config = dict(
    mlp_ratio=4,
    shampoo_beta=0.95,
    eps=1e-08,
)
Rows from block 4 of a small image classifier, named by matrix and row number. Rows with one number belong to one neuron. Each number is 128 + 32 x the weight over its row's rms, rounded and kept within 0 to 255. All counts start at 0. Numbers have three digits each.
After each neuron's rows are labels from the 100 images, of 14848, where the neuron reaches its highest value: "colour at peak" is the nearest of a few named colours to the mean colour under the peak; "top examples" is what is common among them. Only what is clearly more common there than usual is listed. The data: drawn branching plants. In brackets: how many of the 100.
# fc1: MLP up (model.blocks.4.mlp.fc1.weight, 640x160), inputs 0-159
# fc2: MLP down (model.blocks.4.mlp.fc2.weight, 160x640, transposed), outputs 0-159

fc1.62:178115112173058109110159074125082091152099136143082174113163146080119154116143127164101052114123168193108119116093063105145139152065077096165116109183110156101072182119128146144127054116129134131156133153118134112121141113160153149102129136152223099118135107090165140143142111091195098181111114129121114188087126160182185096159089175116154152130129182123084114150146121172092144127131122127144137077131074105057180091149114133150136147156077154127120170144149078134120124138118099
fc2.62:120135157137109134123125169145111121107103132108174166140121090133109148126066089155110081098116126102096120131128167143063190136138164068115192108147140182122120080131093132162138135146073103083178108161119119157105099150099182155062137108135114114104163137146111102100157114203068137151077074105068096106151122096133157215122118118092099115139107130166120114154157157098063124132144123118121122125143123117089172111171079112105148023076101154094113067144174182120141172113121067
colour at peak: green (34)
top examples: leaning left (50); green leaves (43); wide (39)

fc1.431:118048119197147130111097105105115123177141149139177136107124139184117128143130150073153158156141163164097128147119114138105136126143119140111168120120131135191117118135122100125155191100106134105154155135122124122126110057100152110073156160159185115099140200087085132145165059051174125122213079181105054137076110088128100164126157157091173152114130155113103058072126119150149107073115138144071136099123112164119136075105149155196075117169103144129095135106104177140117110108143163
fc2.431:167122099127151121107102121142137129089123195135109122053159155159104122169166102112090132138111157108152112109139179136166121113133121141142083088139115115199155104118088114127165121126087060046128101139183124109116047112100138131088155137093163175125137141142117119157154071099088093052144193093160163067172127075112150124072140140146114158115184120111092038135111070136188111129138165131078106135120068181151123113119103120157100156117086164102147084142152160134105093121149081
colour at peak: white (40)
top examples: two-way forks (92); drooping (44); wide (36)

fc1.446:141173075113089129135145102085186153079086094058112125149135161141186162204177103113188121156167122116095123111146086155156080104132071157140140089113142132113166119090110138134187125101097108157123097119147115118141092153180106145206165134085168105153145166145109090155166119091164127128174103142149153091152199136076064052102117112065109135134127153146167121078154135149116154139133195111141102132130146075087121139140186121123132161118095153096103133114178123134119116072181173
fc2.446:108153129151126117096255127094107158059077129120101141163100081148157143060109159165117041117102130107156068115139129154137130133186124127125142098147123165129131099128104183090179137125067136116118141102097108164091174147154196130168152130144129136182124072125171140113152118132140089122119114119112138128149098118125106158107131089112075143087158085096094143118084114138096078154137101147092143126121140141088187096056102120135142191101151062118113189104133116155191132162100183
colour at peak: white (33)
top examples: three-way forks (92); wide (57); bare (51)

fc1.53:111157104160131096099126083121189140122149133102150099083142167146115152135122140085078172112104116108106102112130103139203084216162166164155081150112110150100183124100086153104151155094138097153155169115092120117157078170151126113175124184132116114133124163137148161152170108102142145198111121147116180149087166164087088127131126186145102107141151146167105146060115130135087141139225077070152115111165112149063135120123137083130117202149145143117140180050167080141094110116145111
fc2.53:073125161185132091135160100049135155077127139121090143145152073116105137132154103126112171147138116095153137065159130106122133164113096119145096111175130176151145128134111154108132147084096134112134097095047073112155156115149109176126181138138105131222128105097145156155123081127146112089173130085104150110127136142074133148148144113100152158132162109131151102149107052124035084140170072108126112125148204113143208128064122193113132137162131041108099140105090135159135112113160146
colour at peak: white (68)
top examples: wide (45)

fc1.65:174159136115132133125120124065136124113141055116153129139121079127211094115144141152118144207220125127120132155126160192130105138175149194114111174176145119097082121168100120105128094087136119190140117095106146125159067188114097132184186108159068089117098134154150089089122121083116099095147127138107129104091189139125090102133091130119093132156129202109142099044111151174172157134129136154159158121140136081152117230131156121095114118131140143126141097187120141119102118118128156
fc2.65:114139149156141166133160094118099122094113138127089122190079162122116113125134136113093123112148104022124087142025182171112159145153167134055089090182152120071122117082164164097175131116149118098142179126116148115106148151126129131141154072202134130162108129199116184098124098062154132118136142161124085089111148126151084151193063095118063118103117169134112168102144139143112137108185103108136120134152109067117114146151121136090127201126114069101089133124118120118129145167137086
colour at peak: cyan (34)
top examples: leaning left (42)

fc1.213:087186116125145113126183070117097143157098122144074137132117113067188134113096095107202151203143129150109106187146135150088179131142074080073091120170129160095173164096092145092076118119129131097105145108096147113198089130073132164146113120081103136091116143177120119112109174153083105137116120109094169132150177090118133169142137121118083135163164124114135069148087154191116137109137158117133124146126055137114089069159158132102133152133183168141110185111200157114195135125106149
fc2.213:062082146126117091074089141119129197163102135070131151135160119114133146123173135085123149162087152171183135095176158111113154154135109173140084148148165149134176120121098136114137143086137102090070168139098103084137120101126180122136098136036141088118093128072088163129119132188134096100182125144137139114084105164104145065076086176147069068138179146153098157137084087101117130125080143118179117131069126114128105093073164163121046137141087137133087150125143162109116126086105141
colour at peak: brown (57)
top examples: wide (99)

fc1.564:135147154104132080158087132083112129165116169205165150108102107152117141134073119137149164090077149116123086102151089136103140146176197118093107087123129113170112114110157204124121148168120123078201164130115159136172151133129164118135103102105175174091155086135156060090133102131158161152120054147112145148112102123157159155101197161153143144107121163204082103134097094089148116188112142160165075155194121162149131148136131139176116114049147109160152056129097125123134124119112181
fc2.564:160166104057155210147089166166177089182145106145110103157109124121100111093165131157116076147144085131118154113109158172172129115191109140100133131144119155093127145137110133105148111099189112176144102151184116074156166121133069136109103094161103139170146129116188168145091111106074107123088131113130162121149133122056154104118110116104092124169109121102095134167155202100097170110064102142101179156186118130118089111123147145045136099177100185134114157063138113112173119133173076
colour at peak: white (35)
top examples: narrow (37)

fc1.404:116115113186113106175103133106106115157123146138125144141146116117160169093155140110140196101154121168127187083165190145120094178093147175109151119133141169079115131129096103121141133105149154139068088125132081153118163081127156207164138169138107152151094119150121168157165181099096062130158144128138116088192109053173147116155142075093095092069084190160151091079071109072164153138161127129085133155109185147152162071119114097133129131167133095153132049083118108098128148110122103
fc2.404:137116127133115090105146133127117111142191118109145190081173125180153095127141102116140079162118124127144150082133210115134092113140147099131145121143120162069143149083104081117085162126172067172121145154163149141116106105109229183136150131135123144140112143181176147109161124081119144165053215088094119080150124197133168179146112115104136109111151153151103112191093116101120187098161134162140112128129138152119170171137081099121105074131107109111133172099150134075139038140120170
colour at peak: grey (65)
top examples: two-way forks (98); leaning left (63)

fc1.380:144137123136111086106090161102123082087091101119067142111143184134141131146143185142173113149138153122124119082161126130109162153080150104051073123098120121118107135138211143152134077135153121119145069149138135120134063189165189140144111151133188125111085141147102095108121119111162181135154107161137138131048126174108144182171104094142189079126119204156069094113115162106044137177156124075125107100124088134105142080179151115108150173152146154161103150122159105086175129096101123
fc2.380:098136118121109131155118166137076153112108114150149077177141097086172145133117076184148126070139123158100133111048138117118138116182119129132159161176120178200080119134118137124109072132151194120105122156140106104089140159119119103070132114088111123124167082170096045123105141152126163191125074074113161165114177127143167120134145136078110201197134141111149176116146166078155129147110169122113133148131072124110188063157143141140074152116136124116186136126135147088215120125133094
colour at peak: grey (81)
top examples: wide (95)

fc1.432:109142132165093067132088058102110204140059077116095080146086123130094139162159152119112069131143131181110102110140128155133145117099109152101094086091080136138102135108170128158118118152084132133119141092082073106164098152125091137134072115189128080058093175163100160126103111097175129134108160137146129169130167156130151141110114156110200082116107183121143123115084134123100175125093134178155116130157113106056181179135099126193190096126126083123114054173137121086140172128129138
fc2.432:137084099063091140124136139123169155171095051139121145110125112106166125114145106126121069079174109170098120139136164124123121146103103136091202143133110170147104143075140188104137157105112106170148096124152114139125090114125127143109143116147149109133144157132150160202142195121156113142127078137163148111105116143141121091128128108200115159173174127091124119091167221110083063153022169181181212128135086100179106139135149129117101112103097102125065155158105173101101111148123149
colour at peak: grey (60)
top examples: red berries (66); narrow (41)

fc1.171:131184135170046145126123087171132134133113105126124147116129109152128106108122139178125092069163098165099095143189149105140105148099175120111121164083136151115143115140100139173144106124141091147188043203107128115128096085126192140081063095147189151151103125079084082091121113077076108179141170112104137126124135075097150120134196138104063087159127176131146093126124131172169093123122144194210120086138115117154135145138098061162157167151092138139094119118130144145149134122146178
fc2.171:135133173159137179123137090174130160115140117134076166170164107153124164167141148222081082171092124187165112127133065126147123154123134118110149079094081109143153078096055084120143147143136097073155154129104120124120172104068115171105124100105090153135143111107110127093142114089087051128099110173127119111101105109102146117127156107138161153087153147094135094159143077146117089137046064164124163147164197144175091134138121119126144189171081139166141087118130197141140104082126164
colour at peak: white (47)
top examples: wide (42)

fc1.363:141141123130052177150124180127142154125116171139104092100105103163133104108177112156113116107102135155131122134127129094114125161037070076128109075086141084135164152157127131104078141095114146094086144097092104105157085146086117095105130094124170092094082139089111198200128127163138187176135126175138140162153218131102189128154116156171072106171100106105125116140118121127174107129107077141191128182136113189142117111153130179151058119147148149152159148112107121071112176098150094
fc2.363:070140130134129150120121122152149095121120128135139140141157130135115122098165221152131126172102118106118132191100122101179090156189141118092144111173119123138092192174046162137007223121101134061142126173099075143163110114110120107141158108093139131198129159115144119191180144116140169189161103118176103105145152110110171140113128101142079126139135118086124121130116118153099170099159155160178172155148085183110162121132125115105147155171074100113125160098121145126107131182153150
colour at peak: green (38); pink (33)
top examples: wide (79); white flowers (39); green leaves (38)

fc1.434:106144153077124148168107122178206149131182124112137163070098151129149136139247154144143151134105143101128146072209101143167123125142169151126069118119111126087147133154103102089142127087114119071122146110150123152094119126126141105106167127138113101094146169111126128133125100152126167142100135097157090165121127077165117121123074137128106069138180119103138100126158110169122113139129175154167130078110124156140112121225184056099130115110091134084025146115054139098127085075115110
fc2.434:072162122100133099091140133154137080147208116101086112125105103098138086186196120173102117154118158101134129090091097133138136151137158131128066110093176139158115084127066059101158129130087065061132105083139072137180111108147184146137148117166127107143098150071140144101132058185118146154103148136163130138122099106183124138153090117141170076135153078101145100088127127110095121091139133103173056126110156116148095099163132147131116183132134092140139090143098132039123162136202150
colour at peak: pink (39)
top examples: green leaves (38)

fc1.164:106141118104152158129146096126169134094165086116089146157084120175152140133130154177163120161167125104090132137092148179148111178197156160092124160175143083075077123121158091115190142105153102166111137139109149163115104165133086134198201123159112121111084146193167127118132131070077080080109119143120111088083162105095089148174043120126111141141116193122173148086142133165110211156108136120145176073150156104143142179115115117139112189137148158083179108136114097100120101162131116
fc2.164:098114168152137172110150151100140145145152152123101105147086134139138123162116128169070150099139118058180135134094181105150116138099136134065141152125114101094110115123136156174198136129155126105112157129088126111113117052142137206122123131132118108138152118103098137150116126003170149041117135100097103096130153136082147156135093092090117092142107085113111145140141114119122155131115126041152134138155130097164178101108148133098136164086100102128100170086099054080126106223204092
colour at peak: cyan (31)
top examples: three-way forks (95); wide (75)

fc1.488:118091140147101127121109148128146125144098074135103154108096177176129157143120156114104176177151116102168170162081152149121096114163081174106109159173143100141149133120092080148113077149116087119132147110111154125143160146115070161139112142075099110140115102197111153188118149133146120098121168104152156153084198116205175143127120100023196143099085139167098143151124164147149106178079156112117148063194172108158166136122098092191105155115143151130114056086183130122086132095135119
fc2.488:126151185147099145122121182110127094159143099149144170123080112179103132160155121121107164092117118131087145109113087127118142080182128125129088124163118123150139124119129131149141115126212123167145124151085093095186146124114132097105111134117103130142118115165118085207116110164185162087148135142223138156113141123128150160085201122138171099249159135121090104147126080073150136141079116082159150089143099153129109125154145029123125147153124105180134055109111153078097181101100158
colour at peak: cyan (31)
top examples: two-way forks (71)

fc1.100:138176128144094185190164176160143152150125133122110127058144131204175108178172103122133139107067123090110135139155108130074106183126128155109072124176125044183140110160117139120099144130124127153124072155147150158097104082158101127135116079061129127126195102184141157132119071097138101146092149174133120174161136085095105161148179098108165152093099085125171143075087124123079123100129051140114151148129112110140143154090141114142168095187082094154143173118150174165111131121171121
fc2.100:136128193156107161172130147139122149153136127174163129089164145149120090099132106150165166167092195121091100165107108113241106141199121200122096106102124090153145141105143181109126141119097141111153115181066163096071098038084076116120197119155154114127117105136172137151133142087059114158107112176084137120189058118148115157085094090152165108162131104141161097135160111125158160114107124131140144111121114150126092143149152054132164131173110134139114145138188092131133156130150144
colour at peak: pink (49)
top examples: wide (49); red berries (46)

fc1.60:174116096157167121190175060174091095143169094076098137158139172155166150063150146084110129143112137171103118122094147122046129123112156162086172137151166103117150132132133086202149116149109156127164115101125158078129153151124126136144089122109080082121147096170130120134122193108092142104117174085181119134152174142112147093164066109127084099157092125095108161119106168182143097161162182152137108093134166042070088127118082161134142120156101157149085118119157176118127096188138151
fc2.60:109146125112137090136119101162086055095135120176063141091121193132152105108132149097132134152140144128137158106110110105093106119103161086157122090136093169103133160117132106086203093144096133066114109133140154119123115162114084118097114121142098134199150092141088209158120140107085114061127212100195151141093123105166164115150124136110051142137146092151125126117068166138095136101123195132148121119114087149151148095087124149147103125092136034133131078110123182173119127201119060
colour at peak: brown (58)
top examples: three-way forks (92); bare (60); night (58)

fc1.297:113102099179101118108071089162106170145104105073118107098142132105104157160104152084093054139112182211124150106111166123142130161094100126095160173121153109119146132140176081112108154129120134146066167119116169090099075167141082145169122117133189148090112181148057142165058149149132114086115151149104148097081190174105121153094096176123203116174149161171131129139114143096096172131150194140128137167113138102104146137086086135108131123091110184140151133151116136110213163141107116
fc2.297:167124081076146132111112139143157186146114080120124075117110074114160152132094110158127082074159120175156132132056114098101097161102129074117148173111138175101097082077151196089135179133144135174193112105123090102177151160137122106091056133173093141138153077115128144143133130061124156188109128119113205150082138165099126132105129145120096102156121153124140098113150149110081073128098185140116086084136079100166097132166160122116122136102104083173103115162115152137176175130099204
colour at peak: grey (84)
top examples: wide (64); bare (46)

fc1.102:133143064118114077168183150123059138120138120134104153096137156178059117092122107154185173111114108100164122208097122168121131101146134100101181135150111129131110148139128110093093157160138108060178141136103147128029166111174132151131103103095065143127148118110160150163120063159104101185097140095114139123106106150101147123093120141148190122109097120103078158148158124080139172127164078135102136109134125197170079148061143097134121118098114155185132164066102143168122197172127142
fc2.102:098175114113142140143071130144150154170098112148117107180145168110156114169101100136124072086069158123139116073080108145153138167111127109072073177153122076093109142133018050146182140129140153147138084091168111185121128126168135109095167117156151110102104189124173168109148108174120096117048133132122089118138099098143125141134100159119075130185080141105095048140119134118141169149176096124091170140117069109159134125133116085091154139151123088132087152115159097079128133160172129
colour at peak: grey (58)
top examples: narrow (62)

fc1.116:082157131108116097119116181123124150199071122142127154162117118112091104118137147101137137096146141110153129218091167161145095138081127066161090144150169142139145076160118193165133198088107130142164093079086139222101131129145104081116147111154093159098166138123159131135069084109163142092094109171125171077092172149158146104185115150136096126101120135152120100091050191085120087140089095155188120148135158129139112121148150145156088112107163148140145122139204161083136180131132119
fc2.116:134087113192181140100157112160149140145157180139222124096180120121202134083135138160145121151102138114085139153118126079143085097109142132100143144084143193134158091119118141130151145091159111127136116110103104139135179101092179123177054114122159058144127153091106187141106155151122117149090102096119157219123168145128177096136113157140108130098026139095116144122121214127162173146091108088107119106148173160118097140112109159082111148132116152081128141148116145077145068124080117
colour at peak: white (32)
top examples: leaning left (38); narrow (36)

fc1.41:087113109095213092136110172139133113140085106051110104087163160102127122146182147126138149156052199078207118156165126157120138147063143173119099147128140167100159075189136133087123169104104104130151159096091093097125084164087130113136165107176156106143096130080179100124105114127161126165138112130112143120095098083134156125135142180109094071095180160108142140084118115154089110152109085123182094070114154106175088145156128121099085136149121079117135140099169140167142151125165057
fc2.41:136126141113139070168081089206096154145153142159114096080055113102162097133103166117127163101130119108096116140160121178085163103139152112216158073105153129137129077169155075153093151132121123154135103168127127172125052144088061095124100102159133135101115130169083146114120083140177126074097100129132127148178143143141110148078096157119110176129111150155186100148126097076130177031091133090150167117106173161089128071134180152129146083094126107132142085156125096135111110093097116
colour at peak: cyan (41)
top examples: three-way forks (92); narrow (53)

fc1.79:124141117115128074127119112104131166095164120156145124132121099111098139054148187160095195095104123110167045143071122118118118133123102140106095150136097110125096158133060135109145130125099118175175135066123179129098107126138148165162135132176140067161180135074147126105138112065148111050146101155125119163069106080105122200065149164151149165144197113161084146122133097109171174172112070148216099112118089108133145162131128134120138134135153133140089116113102114110075167170183104
fc2.79:085115121166154157127155177184124139122177139088121131154139164123123162140122176141102245159166153147181123148150076174138137150091171127074137125160131111100153148110121156112154180143139132082155136092106061114095148091182085188184125168191126123212120118116153137133090134062168124043130141148131095109107114123136127147132133167142153165133066107145167124107100152095158183125128137126136140124171088144181182156106112180124149104106117106066158134125125089122143129182176107
colour at peak: brown (77)
top examples: narrow (61)

fc1.276:109149131110166084105125201128104122178060097136093123164108143132102123101148173113099100169125124119159125156101155148070106099118136059135145185155156110139146062134128209160140146113134114097148105134080144179122121140127122135104152107130053160104094103137138112101103110101165143155100135187118177037126126108149116120167150162154138157092094143164150097145105191070174118152104117231186129148111112155143081150118125178144109155039194114156144150124179137088114147125119123
fc2.276:156120122152167131133136125156152138144143159128224107117149108119199106101128153161147148108130119074091164194136130095156087142077135121131155133068123153129149056114132138144151178077149093137115158107072139128119170060114166096140038119118154054123156149086118163154091137148118138196083101109094150189102151163115142122134125139125098137042077159090051123139117154140090113168098109094102143126153172163118132139062109126055145105122129147114089136124159160093146102151095090
colour at peak: white (36)
top examples: night (43); leaning right (42); narrow (40)